config.yaml
model: "class-conditioned image flow-matching model"
dataset: "rosettes with rotational symmetry"
train_examples: 195000
image_size: 32
horizontal_flip: true
conditioning: "class"
arch: "unet"
objective: "flow_matching"
cond_dim: 128
targets: ["mirror"]
num_classes: 2
cond_dropout: 0.1
logit_normal_time: false
norm: "groupnorm"
activation: "mish"
weight_standardization: true
widths: [64, 128, 128, 128]
blocks_per_level: 2
scale_shift_norm: false
attention: false
upsampling: "pixel_shuffle"
init: "small_normal"
residual_init: "none"
optimizer: "muon"
muon_scale: "original"
lr: 0.035
momentum: 0.9
nesterov: false
orthogonalizer: "newton_schulz_5"
adamw_lr_other_params: 0.00077
ema_decay: 0.99
steps: 5700
batch_size: 64
epochs: 1.9
lr_schedule: "poly"
final_lr_fraction: 0.01
warmup_steps: 1140
weight_decay: 0.03
adamw_weight_decay_other_params: 0.01
Rows from block 10, named by matrix and row number. Each number is 128 + 24 x the weight over its row's rms, rounded and kept within 0 to 255. All counts start at 0. Numbers have three digits each. After the name is the row's rms in percent of the matrix's.
# convs0: first 3x3 conv (model.decb.1.0.convs.0.weight, 128x256x3x3, standardized in use), inputs 162-167, a 3x3 kernel for each
convs0.0 100:118119128115127115118127101093081112076085117122157169117130111120127117118122124101101100115101124091125156105093115130102120142144154133124129121108107133125126
convs0.1 095:139130126149127114155138113172164093136172114132156134128110147102101134130115108099106081092111123096114089135137129118108086117130107141105148115123109119117105
convs0.2 100:130106117100093096119101138123113113091074060133101065135150133132138127147132151111143141114157153121119120147145127176137090169141084092092121113102114123105111
convs0.3 103:124127121117109130113111102135112116132095100108103093103095100109104106111112142097111129091091109089068082117100102072098099115123117097138139105108108107081131
convs0.4 105:111101117130116137129121124132139112157161130158178145118109127129120122117103114105126127108151132094153127109102123149157154157162157135119112120079129125113151
convs0.5 103:125127141141128134150139117098144160104139176121133181171131136156122131161120118144114120141107103139102105129145136117118108122132114122144128120166148122128115
convs0.6 102:135140139122121100115104154070098121078115135082065106101119127110124150117102097119104155109100129115112140135150122137180138141180139114158115156149105155155123
convs0.7 107:167151137158142146122118121140138105163136134163137143144152131120134146108117156125142179108120162102107130149141110145144128142144129156131091130120137120114154
convs0.8 107:145139137131140150111137145119149161122113106109088082122136138119140129127132137088106060139140125169137136138128126144125104167145101133139136131143129095140149
convs0.9 099:132136113118110102155123111134141117187187103124123076118096117098087102130136146172147088132114095120077092137142144119115125105108100133154143139136128132129144
convs0.10 098:136151141133138152107123137127156148132131126170134095143123121128113125117114113114158152109138159113133146101122114105125130115124129141146135116093100146095100
convs0.11 102:120133145114138108146167129114140143101152166097152161112144138134118106138140132101091117109088125091102131125165146107156156090112113164178142161197139158199131
convs0.12 103:159141098185190160121134124125110138120100123117095119153116131161153146147139139128100115152154129140087084097119102090119102113147136124154103129146118115168144
convs0.13 103:121156157129131120143128125117089095165112104132081069134144140120115130111102122125115143098095106119093116119127133126155153110135141130125097123147141128150152
convs0.14 102:170142137170147155120097119098120143110127137118147169159142133161142134141128127150167167145162134142137132128168139142168110135124080156142135146148146148176161
convs0.15 109:152134141117092102105116135171188168141161140105107098129109102101109113112125135084088103078096118122147139119119101103115106126144130156136113125113092107090081
convs0.16 104:135114116126111134131099115148141138159188179143149169134119124115112131145122152136138114123144121125144115118128149134168153116158124130121083112103113119108136
convs0.17 096:130150147105121120145149165112133096123133104113125106122146151122127163132158161116146147103127147112109129098121107188194173139126077097120127124098117136114115
convs0.18 100:115136113118127126119132137104158177091126159113110146142120095133131115115120138131126114122087091134133117140143132131160146102122129117135107099090082144135130
convs0.19 099:136155105147156138135107138112133122112135121113108095140128126152133130141141106155175177156126164173139143138110134147109118126124153127098101130127134120129109
convs0.20 084:131132117136135135137142126128141146121100118137130139123119125118124133124144144119078103116100108145151143102093120085078098118099104159140144127116149120131138
convs0.21 101:131112137158151171117130107120151113116130093105111073124129125140148135105124137061090076108140104098154127117114118148153140114113104068091138104138148109099120
convs0.22 104:154142123161159132127113093122114113151118106117094083126128117175149126124121094120139128130141140129142114138156155159174161144163166128132136173169153148129135
convs0.23 099:094113107105127111107128102119126117164181158146155140118137117119112122135125127166154138124116122120088089130127130135149136102119105159150144166155159139127141
convs0.24 094:132105111129110094132108109130108097107092089129144150104104110100085108117100119103100119120107120123125116068123117171212189128151123172173159143134128112110126
convs0.25 104:097117124155106108151140128134143166090065096126101113127137138139142139136117121136143130133117139121153152115143138120169149106136123104099124131128143121111152
convs0.26 100:126127151121126116130125107132128103133141128099146115142133137148136113146121119117140133169145109156146133101121095132145116106117092091133112117159148131184140
convs0.27 101:116129143118123137148139120155154120123102094131096089135126133156140125126135114133136129167141135158153135155123105181171135112156131144127152091112130085120125
convs0.28 104:116115104098098094120118108091099128131138131145147130143139139140132139143131135131129145087147176134118152125162160103139158085110116181186156148147150134142138
convs0.29 102:160168199145154156145144147105101119081082105091091105133114126113101125114115133083093118083071099110102108066056042087073042085088054151150121153134118144132112
convs0.30 102:133134103126134123111120119124130150137147157115107130128126121096136116132137116145129133115145144139122145102153146107152158120164168155106114146133109152126107
convs0.31 103:156132153123103120141132124150151129123106100119125107153126136132126162142144134112133137098102106117138144108147097125145126117140090113124122146116103164140114
convs0.32 101:096109130105102132132139148147123150101080180091136228139142154132148117138147144116149152112160152115123131133152106139181132115147131145122144104129136125143165
convs0.33 103:136141121174143157165145138134118127117119127113118117137116105155138138150150161125124100114105114130115125147163171123143168141147175114114137132125129118129133
convs0.34 104:099103130125132113155152153140125116146084079143103089112133124119148153139151158072084094130160131117176185102117147124135157130141138112119147118122140133118138
convs0.35 098:128131115134124126136132159118129130089127169100127172120131104108114133144128129158179131167178136160151113165113110194137095153141109128101119113111116141124136
convs0.36 101:176163117150156130090091059108116120119143136135176161138164133119132128092116109141181144109160140094126099159138118174176161169163150141121127144151130133117138
convs0.37 106:134153146103126150104113141082087110095088091142133127118142144113092129138123143129133137146130173126138166178154136194157140145142123166129149110112170137153139
convs0.38 101:149136147172147157149133132128161116143172139135130118111106137148146149158156155122143165158142125152157118153162164144133115119139122170135140158140167136110156
convs0.39 085:136159150131172155153194197174159167153130120139115107161165155154151143178201188159143093148132090156141126177115143171115129163118130154147164118115125109104136
convs0.40 088:123124141109102126121114137154129138117072108145116132113123153113115130143135153137127146128126148123150162139181141179229191143204169122124124139134123159135121
convs0.41 099:148127125134104103131112113114116133165152112150148116138122123117138128128135152132120162139129156127135154141160157110138149125135133107166196147132168121117176
convs0.42 103:141141165129122129141122137113110129132117125169162142131150176119148147140153158119105125125126148108092112068103119105134159076112133157160151121172143141153119
convs0.43 099:139135122117121112131135124144113148114120162080103153138133138142148144100107134144144152149185146146163137125165143139169180150160161096108112117121144126148130
convs0.44 100:142154160170171172125118142121138151091126138098080100123136139132142167123152130108122128163149146171154122105148133123188175179203187131156134138150168129158163
convs0.45 104:101128129114128121148132120171159135166122078144100101108119145109137143113133130126111142130150152149164145101113139125153191128139161092156120108134111071099111
convs0.46 099:120124135124120132123126140150139153116145157149172169141141150131130135132139162125117139177132161154103152118173146135178148121143134094127113127165133131171160
convs0.47 096:124135155142148153151143126146134152151142136132123124111128130140153138145143130163141144150154150127160183141128140116113120124125148162135145142118142125133105
convs0.48 095:128152114139181138090135087104115113112105126109104133117154144138161146143158122123133102157168116132135114122109090127134112149174133110134160122140177118130127
convs0.49 102:120107121134159119132139139123122117165177132172169131120113136140104109128128111122114120124132119098099116137146154108119133089110123129117128133104114124094123
convs0.50 102:143143127119122124088100130135152151117122124078076084110115127119140126111128121103103122108131125138137128094132164098113135121136144116123117112110121136134125
convs0.51 094:135081077199161179130106137141073108189115142161136165096111123143163180136123148118111103149124140108103118117145107134141124106108117127110113136142124117103093
convs0.52 097:149111128158137143156103117110104125145117120139137134141140121155138140134120132117126112137164119166136090109122102144150122141120087150155167148161168117113133
convs0.53 107:159168139130113093101140120122148092135201140136248192139141134139119122102124135108095133119154143128134147141161156130181164119157127139157157130159155146080137
convs0.54 116:117130126109149141107127126121133070148184136147153133130146132124173150138148150132152126155101092134089094120123102131153092141172116140132111140154092141152106
convs0.55 102:130154139146137139127147137124107120152144126130105087135137119123128113129129134133164144121115130141132155127130116157132113134121113128125123101126119112150138
convs0.56 111:132132111121134143137123152137155164127139156094068105127142144114140148137131125149183161100119145124084080119139136103099108132115109127116139147131135147124133
convs0.57 102:140149130122145117100128125161132115139143130096122120133151142115145150101140154144161128114164158114142148123123114105146149132169144176182144148139127107127139
convs0.58 106:109130146117124162121151147101102120088111155113116182129143106111144152121123145139155113131144119126140119132141159135146140147119104127134144111144139089130135
convs0.59 101:103114110142153161111131138160177161158165143126143106102147142135190174109138152109133129116140125135153133111101088125119106118099080118123112151146148139129147
convs0.60 108:151135134132128129136150153123102104123090100139116146140141137114126123125132149150125118141146137166142137131125123150143124140133116123138160118129134119146142
convs0.61 099:120140132118126132130119111107149135113134123095110099117113126133117137118121127118101109124111122145137133130118133154149135137139124137137129128152148139150139
convs0.62 095:103143131122156165095114092105115102109113128091156137138118113146166145151155130089151157102155153093147132125139137143170182123142131123119131107076121094111107
convs0.63 108:136141131148131104139108100111143138126142099142146124129141124131115126102104074139155098126137119117124123100128122113129142112127145099129150113118124142123111
convs0.64 087:101110146101112147116119156165127139138120140122097158133115138118095127128102130141112129132080143155092156121138140115137130133158153121159123110153120098142126
convs0.65 098:118142141116132142087095080145125143114131153126179187138153138130120102126110103132133114126120118133107082130083089150120125148114131139112132159108132128119107
convs0.66 103:133152138125120129128121131161172154151151147144149148141135130117101133126124130116124145135112168141110114113123122124130118137155125140153134146147115150152112
convs0.67 085:116075115102065109120087130134149111125158125139167126139126131118132126133116155082154170100119120130137142115145139104137132104146171127119132149115126119115110
convs0.68 087:143113117137146125127146131125146134115138148116125127160142143157159145144145126113135117135136137155160179143163150103107156166145139095099109124121124160133122
convs0.69 097:125156159137146187130152176156175183156180191176178188127133129158165165140159174146147157163144159158141134137144163146145147118128129124117120130109120095088108
convs0.70 100:126107116097099089122130136132132127139112112168132126123141159100144133126140151121135131131188119137171146111110110153157155120117101133105107124127108133143130
convs0.71 100:156130131136108112110108104091046062096093143173183179149118116098078074110103102157145142167138113123122098147139142126141145123127132101125115099113106128111141
convs0.72 094:157159178105092087128094104134136117125156165101147172165161162119091093178139144117120109096102099152152117089089079090094098107098098122120126119100116114093117
convs0.73 098:126154165118090143117139117143156148122153128110128128139128125117106123129132128152162114148133119140128109147136163134139132141142120152112109124113114122124113
convs0.74 097:117106131122080112118111138124182153132140108070024021115106108142110126114122131160131137160143136152178123162122095186169143163161139116132155141143178126124171
convs0.75 092:120105105084104132088084116120125133110089133100136170111113129115104128105104129109147156111135137095116130136107136139091075110084069109096127108116135125114107
convs0.76 086:141095122149107136115080119116122123104093090138138164154134129154121129154119114112111095163143157162187179113110088086087082092095080108124121148139131161129104
convs0.77 087:153148138139153149155116136104131140120114134151154130132113127145108148122107121172137125128140134161115156137149145129137159150159173129121115138127113153124112
convs0.78 086:109097115091083119117095120125162110192215130172129086119110146104071114131106134152134167140104118118112146135157190105108125105116143127135123107174129114171130
convs0.79 092:115094108106083092110106108154123124165129104155144085122130136112123130127158163098125153107127163133135167103123121106131141108126145110118135110116120087109117
convs0.80 098:148153143156166162139152154123120128129121115131116114116125117135148141137146134126107094121122112117122124094087076072069048096091078120135146133141155138144153
convs0.81 089:123134155119126124139127118140186203145158189153171187127131133136121126113143122117107195108134175109133163136136151117124146128163179101138122125113133099115129
convs0.82 089:107125124104109135133117121164134147138112131111086127113128104116121121135152130119092109112075113160120106108088089092079090126128112136136149135114111129121119
convs0.83 097:143133132141101104125131110150155128166160133140159122157125132125142108127117121152131150116114120121124140137117117109093111106098117190189172146145148140116116
convs0.84 096:121125107138124113141123116109109084120148128140112111126135131112122102140119127150133126130141130121130122080074093098113099133131140116146151142138139153127137
convs0.85 106:130131138131131135124127139164152168150132147146130145130132135130128126124130134118119113106109106118116113005020016015025015017021015122123112130113101109087089
convs0.86 090:143179150129135108147140127091167151172189132192172111119124131147160145141142140139145141149140153131128155143160175164140142180139132116145135124131108135137084
convs0.87 099:102095118116121105121127122125120124134097121139112125118129140122115100113107108118131133133134114140128114139117129123121119180169162097095106114084101100079107
convs0.88 096:146135135106089073112089077148174159152186158136150124125116107117082103114083110122109096086060062086052070122132116129139132143146116112141118106110075076097082
convs0.89 091:109115119116151136117131118126164195120190213135183209115122132110134145136145119126147143160165154168160136124147185142129150155144174125123178130138163125114148
convs0.90 091:140133135128124128127126129080076080088071073090077079138137136140138131142139126125124124122131127118129131000000000000010000000003000153150131138135117138133112
convs0.91 092:136133131137131130126123115084077069082062060085072068125121121133130119127129117125117127126123121129134136179164211174146182238199223090109121093109117093102099
convs0.92 092:139156126118107132104097114144172161153156168148137146120142154131119141101104131146138140142127129131113141132097123095087097128106126137127143108150140109145154
convs0.93 095:160158139159113119153119101170160203143155187145136184128160123131138164142139146122160144099149144114131150106095093080095092100124126125085097130103116156133148
convs0.94 097:144109130106091106086105128130114108178156145155159145160119136122116148117126134128163123138163134133155165156166156151166163142143161121120128160178128184116129
convs0.95 100:121135141109123134105116123050049036048031018051036028135142135144146133146146127133130123114118115111120120145163164149159162154152164152167154158159144137134135
convs0.96 102:143141133134126127152133116146164112147170140080118112114141143114149132086127117138133116142135097125139114087093103133120127117075106146120132174159132143140153
convs0.97 091:129118101100117099122140144142146138130127128143140138139146115134171118128154126148141136140152139131162107110096104155155151107130112116113115115140133160167160
convs0.98 114:122133128139163136138148125097092113092116118086128128130112124140159142132140135123125091147157122138147111126111105116116119092117134143129135131153179114157189
convs0.99 087:125150135172183156159162109119119087150157143136138116142155138159189153144133116147146122131123107129108089139123102159145123133123099109136136133166176124163162
convs0.100 110:125124117116135131126128122090088110115168121158200124128129113135144141119107127122161144162168135137153141139133099131095087138103093127115114136083119096085127
convs0.101 099:138171153116149131120153139144183184120159168104085085113146143120150139147162146117123136127118131138139116157110134125100097077084096106123104135105098116126108
convs0.102 098:138125129129133129119133119124165138123157132138132107144155143145152137123153143110136111120146150107159137125123127118123148154141136152123119117089159143149167
convs0.103 102:133113114119117124126129126120120124134125137098093134113142148124148161122145131107148119109180154103138127120114101128133125115099095105098119119116136121117121
convs0.104 106:097105106118107111134119088129131129177133089174144117100115111128140115127137130097124114107107130112092114101157149128134142112114099129131129089118111087107126
convs0.105 101:126123115127145131104127130141138102172153111188201159140136117157152134154150125147144133146188144084141126139128154136147162079093127142107106134110127134115136
convs0.106 105:139127136131139152133120124118133133133155146095124137119142145114158139147135137118095109122125099123114113125132156125135170132119137131135136151117085129095090
convs0.107 114:142122099112105103116117116135143179172162193142156170147147142138166137121130123097108124123161142091134122186167167145169142162157162148131096142115087141090089
convs0.108 093:150135128145116119147128131128121125133113130137128140129125131126120131119125149130136138130116122156145151126133127135145132137155138129160146143108124119090135
convs0.109 105:154112110145131141135123119085131195041110204102113126136145122137138127134143125117161128190174101185152098131124122157142127135129133115095157083096152103092113
convs0.110 096:116141121135140121124127102121129143130152110119128103157140120144155149127155124120138141148130117136112111158152122135142111131106094124107121137136156144176141
convs0.111 105:090095111101145111110143116143146123123137126083093132141152130139150134167146132113113104114129127110091112124123102109128123095087067160129131114122158066103115
convs0.112 100:140128114130112107125113123119111124116115133127126130132142152118130137118141128096117144105116140131144161126159132133163135146141104138148161124127135104141158
convs0.113 110:106071111093059099165132177140101094128106125151127158120103133110095116135113145108088110106074076110089076160142152113123145106140153125099118139113139163145169
convs0.114 099:093086110147135127103091097115137099147167138150160103104127111125111112129096105100083119163129134151142109112097138146100123159151141101129143124147140107137143
convs0.115 103:154152135131136134125125141144159109124145114119124097127126113123131135118126138108111129123126134125128154158142116127127124123120120116128122119125129121141139
convs0.116 103:136125123158137135134137127103127128147135131145111096132118109148134137130134136144128110151131106121113100149147121136134101131137111139126107147146126116138142
convs0.117 104:097120113105132112133139133139134103133113084146125098108096102103085094124138107105099128081107152151139141134122153127086123114122145129130109141122083102100099
convs0.118 114:137122131156123116128121099127114130125133122123110126103113102127132132121112137129128117112124107139137158137137168142120166176138142132102094127085120117132148
convs0.119 102:123165169141136158150130135105105093110120102139123101141144123145137135148139140157194174137121141114074098137136122147133113131150135137156129144155088101103117
convs0.120 109:121127122140123105133135102125147163152176166103074049143143125139153117126143127122115113128124093121128089144170156116148164092087152156149147133125177118129146
convs0.121 107:134132133150123123125104121103135095124152130137161133120140127124138122106126118174153159108118114099127115131122129130129109127118105092118128114124149126129123
convs0.122 103:125130147126141148123111143072077126081128156091157166120099114118099087103114134086101101101110113105136147116096094115155134165169163144129110111094103148141142
convs0.123 103:144099151110106143129135131091114132128138142127080102127109142123133124130134142142160153170157145130169142112151115134146137127135157130152129118123115116089128
convs0.124 105:179143115125104123136095115141143162126131129136121100160135133130109112139106123142136152148116127144123093142159139117132120106114110173145112093108100112087114
convs0.125 103:109094119159136158160155170103094076128107068113125093119129128114122117120129125140148102151177168145157126142140141134155141148138136111105134125127170133135135
convs0.126 108:157159135128128110155138129103064130133143157140207220127153132126135107130115125143162129118123099110083105142118124150131121142140114099119145101105135087145161
convs0.127 094:117131155133129143133119129158129100144111092109088090143125126145124129123126117108125139102119141105117134163128123145148133131145141113107131092111162130157129